Weights of a small contrastive image-text model: text encoder width 128, text encoder activation gelu.
Rows from block 3 of the text encoder of a small contrastive image-text model, named by matrix and row number. Rows with one number belong to one neuron. Each number is 200 + 30 x the weight over its row's rms, rounded and kept within 0 to 999. All counts start at 0. After the name is the row's rms in percent of the matrix's.
Before each neuron's rows are labels from the 100 texts, of 14976, where the neuron reaches its highest value: "tokens" is the input token at the peak. Only what is clearly more common there than usual is listed. The data: rendered solids tumbling over patterned floors.
# fc1: MLP up (text_encoder.blocks.3.mlp.fc1.weight, 512x128), inputs 0-127
# fc2: MLP down (text_encoder.blocks.3.mlp.fc2.weight, 128x512, transposed), outputs 0-127

tokens: "a"; "<end>"; "teal"
fc1.283,104,191,152,204,224,171,194,124,192,155,188,206,159,209,165,188,161,200,162,204,206,192,195,154,213,186,179,196,291,212,153,193,177,211,228,254,191,209,180,211,231,198,170,194,176,171,175,176,184,199,222,239,242,203,205,244,126,254,227,194,176,238,203,204,174,161,188,208,180,163,207,227,232,230,199,223,164,160,232,187,201,171,195,214,194,230,172,206,233,180,199,162,244,185,248,216,178,183,193,229,182,215,248,216,227,229,162,150,185,258,209,219,189,190,246,235,139,235,213,139,209,223,231,235,157,179,191,235,244
fc2.283,121,261,195,211,224,197,234,211,247,124,222,181,236,238,215,195,205,192,183,187,179,203,153,227,170,158,214,173,244,289,199,193,180,192,141,222,216,217,212,156,180,158,217,207,222,159,193,184,173,192,181,260,222,187,251,148,183,209,232,199,221,134,198,218,212,229,209,158,248,184,191,162,223,232,157,216,153,219,190,200,211,218,191,222,206,224,209,150,184,193,170,205,221,211,223,237,204,165,143,161,235,228,193,193,251,185,204,181,177,154,207,205,204,226,223,167,256,190,189,228,212,163,235,191,261,213,160,205,168

tokens: "yellow"
fc1.391,074,181,145,184,270,175,193,189,166,202,194,218,187,164,176,217,232,196,223,252,162,233,182,210,266,170,258,215,185,225,225,217,185,247,249,179,185,180,181,213,178,189,240,214,158,191,200,243,202,169,163,236,206,189,216,175,222,207,174,170,198,199,208,222,188,193,173,200,237,199,185,200,204,200,234,203,231,181,215,211,224,166,198,185,221,168,206,186,159,261,190,99,193,180,195,236,229,180,208,201,137,222,196,204,216,234,266,235,173,209,137,199,210,199,168,218,151,236,205,123,236,233,201,217,138,230,166,215,217
fc2.391,068,193,188,180,158,161,214,162,277,229,189,192,184,258,175,211,226,198,223,221,176,223,200,204,183,135,201,180,197,210,191,170,240,188,129,223,190,191,229,148,214,200,176,160,194,188,178,258,207,248,225,214,226,243,211,181,208,127,188,183,190,222,183,175,241,253,151,163,189,216,226,222,231,221,263,204,263,226,222,221,186,217,193,212,231,157,213,179,149,223,144,234,150,193,213,196,198,189,184,208,201,165,254,178,196,213,165,257,228,172,197,232,176,229,218,251,146,179,191,209,189,223,211,198,170,217,209,197,163

tokens: "red"; "sphere"
fc1.325,038,213,166,189,215,162,200,232,216,191,196,215,188,186,219,197,243,189,245,175,229,206,189,158,189,201,175,197,184,243,138,212,213,213,234,156,232,184,217,247,246,225,204,199,210,170,200,200,167,203,181,118,179,228,153,185,184,180,210,146,177,225,196,224,195,198,209,183,165,171,292,156,223,224,180,206,164,239,204,205,211,166,213,221,186,197,229,243,167,195,120,264,201,176,234,215,190,213,221,214,162,264,191,209,234,203,158,138,212,223,232,204,213,159,148,230,210,271,246,209,187,167,221,193,215,159,211,188,205
fc2.325,031,200,207,203,163,217,200,221,207,256,212,198,179,212,148,226,219,173,160,179,239,243,171,214,193,174,158,145,181,267,218,248,210,179,184,217,263,256,200,263,200,201,259,186,207,227,170,232,185,203,246,224,232,241,200,182,187,165,191,240,263,233,206,187,215,195,157,217,207,199,146,222,140,233,183,180,289,165,182,194,222,215,190,198,192,188,223,169,208,196,222,222,188,171,180,220,155,162,180,149,208,177,215,187,217,166,225,224,212,169,152,202,188,211,247,204,168,198,153,201,194,163,229,216,143,229,210,211,206

tokens: "red"; "a"
fc1.229,092,257,197,173,223,163,253,228,188,178,210,206,223,179,161,155,172,190,201,172,222,173,227,162,178,180,178,224,197,208,193,172,177,144,189,136,180,192,156,177,240,185,182,226,191,172,168,245,175,253,231,182,176,216,180,246,219,190,184,228,230,251,194,207,233,238,206,162,179,208,186,177,211,165,174,233,212,222,194,231,172,177,203,213,215,199,190,270,176,206,190,198,192,211,194,219,281,228,205,219,199,132,206,148,216,212,201,240,241,219,191,214,186,190,262,139,188,215,252,238,177,248,184,173,141,174,168,242,230
fc2.229,089,168,225,178,191,226,191,225,191,155,231,234,223,117,190,233,196,163,198,199,197,195,209,207,184,153,179,253,225,200,208,183,227,220,147,212,284,206,149,176,183,210,211,215,145,169,243,191,210,180,260,233,184,189,143,187,192,148,188,207,262,155,149,198,202,233,212,208,201,189,205,205,236,217,236,176,208,221,178,212,254,206,244,196,194,154,185,214,207,169,168,238,203,227,170,196,172,232,214,196,232,239,212,219,266,205,202,107,203,161,227,227,195,179,230,165,221,217,160,208,221,157,201,210,189,235,210,176,208

tokens: "red"; "pink"; "torus"
fc1.498,110,161,184,188,179,190,207,200,221,212,219,215,180,123,214,244,217,219,165,223,212,188,185,186,165,171,205,157,134,209,178,206,215,191,193,182,200,178,219,214,245,206,180,184,175,183,287,176,182,195,155,213,182,185,159,196,224,233,198,217,219,191,145,168,232,191,204,161,161,195,220,243,204,210,126,171,240,216,189,194,213,148,260,196,188,201,174,161,227,223,172,187,165,190,229,228,213,160,236,185,185,247,213,254,188,186,214,198,207,269,232,176,195,252,211,204,222,233,282,178,188,247,132,246,215,191,209,204,220
fc2.498,104,189,239,231,149,200,180,257,192,196,202,172,185,256,213,217,145,148,232,198,184,204,184,199,209,233,251,199,171,180,230,179,208,209,201,172,223,204,162,211,167,170,223,227,158,192,160,184,217,190,221,224,179,198,207,174,207,210,184,150,198,232,203,217,167,218,141,209,172,160,220,211,213,208,216,266,218,171,238,219,224,190,184,278,210,187,251,248,203,169,239,164,199,150,210,192,193,217,177,232,214,147,209,222,203,155,210,210,154,117,217,244,216,222,199,212,223,249,183,171,233,137,249,223,194,218,178,188,138

tokens: ","
fc1.299,072,222,159,208,190,178,197,198,216,243,153,150,213,256,233,225,146,221,200,155,196,224,217,198,209,187,147,235,239,189,191,176,184,219,184,180,185,195,258,180,211,207,185,220,196,148,202,213,170,224,173,195,176,183,171,211,189,237,205,186,193,215,163,181,146,189,210,203,247,282,204,211,157,193,199,181,208,226,206,198,200,244,194,222,201,136,253,182,248,238,163,163,195,160,135,187,209,249,239,153,242,214,175,131,185,230,193,189,198,165,287,148,193,219,217,225,235,200,205,232,226,185,226,199,225,190,219,219,183
fc2.299,070,210,198,250,148,164,182,221,188,198,212,184,177,189,154,227,188,160,176,209,228,174,221,207,180,259,180,151,171,193,188,201,215,165,256,235,149,215,205,210,187,198,223,213,178,210,197,166,225,201,247,224,138,255,189,200,206,249,181,236,126,208,240,236,248,153,232,184,165,175,193,237,188,206,189,203,246,172,179,178,255,214,202,195,205,234,183,155,227,174,130,216,206,250,218,224,189,157,226,226,198,239,250,222,177,173,182,212,220,203,146,230,244,211,150,196,213,195,214,166,196,179,134,206,207,206,219,163,232

tokens: "pyramid"; "wedge"; "disc"; "cone"
fc1.279,080,201,200,210,190,136,179,190,181,191,204,199,229,207,208,191,198,233,253,287,186,177,194,201,218,187,153,173,190,163,230,231,172,246,179,173,224,205,235,151,211,200,214,193,246,244,240,192,241,156,156,133,168,226,127,186,190,206,211,234,229,244,184,150,214,153,222,174,184,210,185,207,186,238,180,157,255,168,265,229,230,220,195,227,178,235,197,178,209,183,146,214,168,223,197,224,192,132,180,243,171,222,174,190,197,203,157,226,228,148,178,173,193,230,213,218,213,178,220,211,204,227,219,189,216,219,156,229,221
fc2.279,060,222,187,178,225,280,216,268,224,226,201,134,219,263,153,182,192,163,167,184,238,191,197,176,162,213,237,193,207,249,228,183,193,201,231,210,199,168,217,115,180,216,207,199,199,243,169,232,197,196,201,208,255,257,203,221,231,228,178,198,150,192,173,203,170,208,150,289,198,220,155,154,199,196,200,213,236,261,187,174,190,205,173,204,166,202,217,209,200,188,180,189,241,197,171,202,174,229,232,172,156,175,218,197,223,196,215,217,241,203,207,209,212,257,195,180,180,186,234,186,208,206,200,123,159,218,184,187,175

tokens: "yellow"; "cube"
fc1.132,049,184,250,190,194,215,197,207,201,154,167,201,184,160,204,191,198,236,218,165,234,172,163,226,192,238,223,198,203,205,218,150,187,219,246,207,177,178,239,238,174,187,207,200,210,203,189,218,211,212,195,219,152,164,173,160,187,196,229,241,244,183,230,228,227,167,210,184,226,200,171,152,172,160,165,205,232,262,231,214,221,189,165,163,236,224,229,216,191,242,161,204,208,186,168,262,205,164,193,141,173,209,244,158,286,177,194,215,165,183,222,206,265,160,182,175,188,160,213,208,252,181,189,222,223,138,145,152,244
fc2.132,040,233,187,245,175,210,140,217,212,279,211,194,176,236,242,180,250,156,210,237,241,251,233,167,217,174,151,199,170,194,190,218,222,181,199,141,158,242,232,174,212,202,168,157,189,209,171,188,252,241,199,185,161,196,213,251,194,232,208,227,162,232,236,179,167,230,203,244,203,157,179,239,218,200,254,203,229,152,157,168,173,197,243,208,153,202,205,187,254,256,177,247,255,204,207,174,181,176,204,221,208,168,202,200,207,170,185,189,192,223,148,197,192,220,246,226,188,213,176,203,193,171,170,227,155,180,208,197,190

tokens: ","
fc1.102,112,229,193,237,187,210,236,204,198,185,135,193,162,187,194,201,223,192,138,212,239,215,189,206,214,281,197,184,121,194,174,237,215,167,200,216,187,261,230,236,234,222,189,221,172,202,179,186,216,220,166,190,201,208,210,238,146,217,175,207,162,176,200,162,216,162,260,216,223,216,198,146,203,231,171,211,204,216,196,238,215,237,227,197,163,185,184,222,229,160,171,218,177,150,181,184,219,194,234,221,171,262,225,185,201,172,201,246,193,217,223,163,206,133,225,196,260,214,144,211,240,256,201,154,147,181,229,186,172
fc2.102,118,138,171,133,194,215,213,220,232,206,199,204,198,168,237,228,263,198,190,220,198,179,174,180,200,202,190,189,169,208,226,230,252,171,186,192,204,189,180,224,225,216,149,220,169,261,225,187,216,191,202,255,176,178,207,167,248,233,138,205,192,207,269,212,192,176,222,213,191,247,172,216,144,224,210,176,207,233,149,231,183,214,164,188,215,223,161,182,240,164,197,158,216,202,160,217,199,165,235,243,246,224,209,203,167,217,150,197,217,157,185,215,176,201,159,226,197,126,165,270,168,181,197,250,223,195,204,155,208

tokens: "a"; "dodecahedron"
fc1.84,067,193,258,193,270,205,203,195,168,167,188,224,177,132,184,230,179,204,232,220,188,203,212,259,216,272,206,217,193,212,205,229,222,160,211,188,243,226,210,193,250,273,216,244,219,216,192,210,211,215,197,241,186,204,213,229,205,230,234,210,182,196,175,209,204,157,175,204,219,145,212,178,168,157,195,201,218,158,211,205,183,214,229,155,223,200,243,192,176,169,161,210,214,156,268,189,180,129,242,175,152,167,200,196,164,209,243,183,122,225,172,224,185,161,205,206,174,218,197,161,203,143,165,155,187,191,207,236,195
fc2.84,074,234,233,229,142,241,283,206,185,238,198,236,257,202,182,229,195,211,224,237,215,215,252,203,197,223,158,215,134,197,217,204,219,232,179,197,180,236,156,235,193,149,176,207,202,181,202,151,188,184,243,152,197,219,230,205,223,151,111,188,239,202,166,222,195,172,207,168,132,222,228,215,176,239,193,232,160,210,212,202,215,191,179,222,191,226,160,173,173,190,193,215,229,231,192,202,229,204,193,220,210,150,237,199,232,174,239,192,216,143,160,198,285,171,208,186,162,194,175,173,191,189,240,198,190,193,209,205,210

tokens: "a"; "matte"; "green"
fc1.153,088,139,207,222,171,219,200,153,223,147,186,235,187,219,207,179,230,191,200,116,215,204,218,212,227,187,184,220,262,252,180,204,173,149,251,208,236,179,170,211,194,188,221,203,225,203,201,171,156,245,238,206,254,190,157,134,236,240,202,199,213,208,197,162,180,174,194,191,206,203,203,169,171,170,213,232,206,194,216,235,223,210,197,164,175,153,175,192,179,169,184,231,176,169,257,240,259,220,176,187,211,187,148,215,190,199,177,168,224,260,244,206,255,153,206,210,141,183,237,211,184,156,224,162,224,176,217,185,171
fc2.153,069,239,164,222,187,184,157,217,85,201,245,212,212,174,182,250,170,240,200,198,205,155,247,159,249,218,171,199,182,164,222,195,245,215,155,166,214,204,227,189,242,243,258,215,192,197,169,182,217,252,209,173,230,178,208,251,156,203,127,207,190,189,210,210,185,193,233,221,219,185,213,204,242,186,211,143,219,202,138,212,230,212,164,199,184,199,235,231,181,230,180,232,236,217,209,199,175,191,222,214,157,219,251,211,207,165,192,168,182,185,191,170,191,236,151,206,145,253,187,183,187,222,227,189,173,218,201,214,175

tokens: ","
fc1.46,091,237,175,170,151,205,211,249,204,180,200,240,226,239,161,218,218,200,204,223,141,193,245,215,202,211,156,262,180,179,224,178,157,194,201,226,273,226,225,165,190,252,199,208,245,203,216,251,167,176,220,162,155,232,184,205,187,181,224,231,215,184,195,179,195,137,192,228,162,203,183,238,242,143,193,211,229,200,210,154,205,198,191,190,234,173,189,196,195,133,182,151,196,208,181,173,216,206,267,184,235,135,235,149,256,219,229,197,216,183,183,185,194,182,242,202,221,191,143,247,213,177,202,211,188,227,167,232,220
fc2.46,098,212,174,194,210,173,233,211,205,249,228,176,172,225,167,174,190,232,194,157,149,187,203,182,225,177,229,208,164,269,187,167,199,198,214,188,156,167,203,212,185,200,190,238,130,125,197,189,223,226,159,221,203,194,146,180,201,153,175,297,202,194,173,233,181,192,207,190,174,265,186,209,238,228,136,215,180,208,190,210,266,248,153,171,201,211,221,246,227,207,223,212,211,215,193,224,203,186,242,245,185,220,251,163,190,163,217,167,186,238,214,172,170,229,173,231,157,185,251,193,215,174,197,224,199,194,236,192,212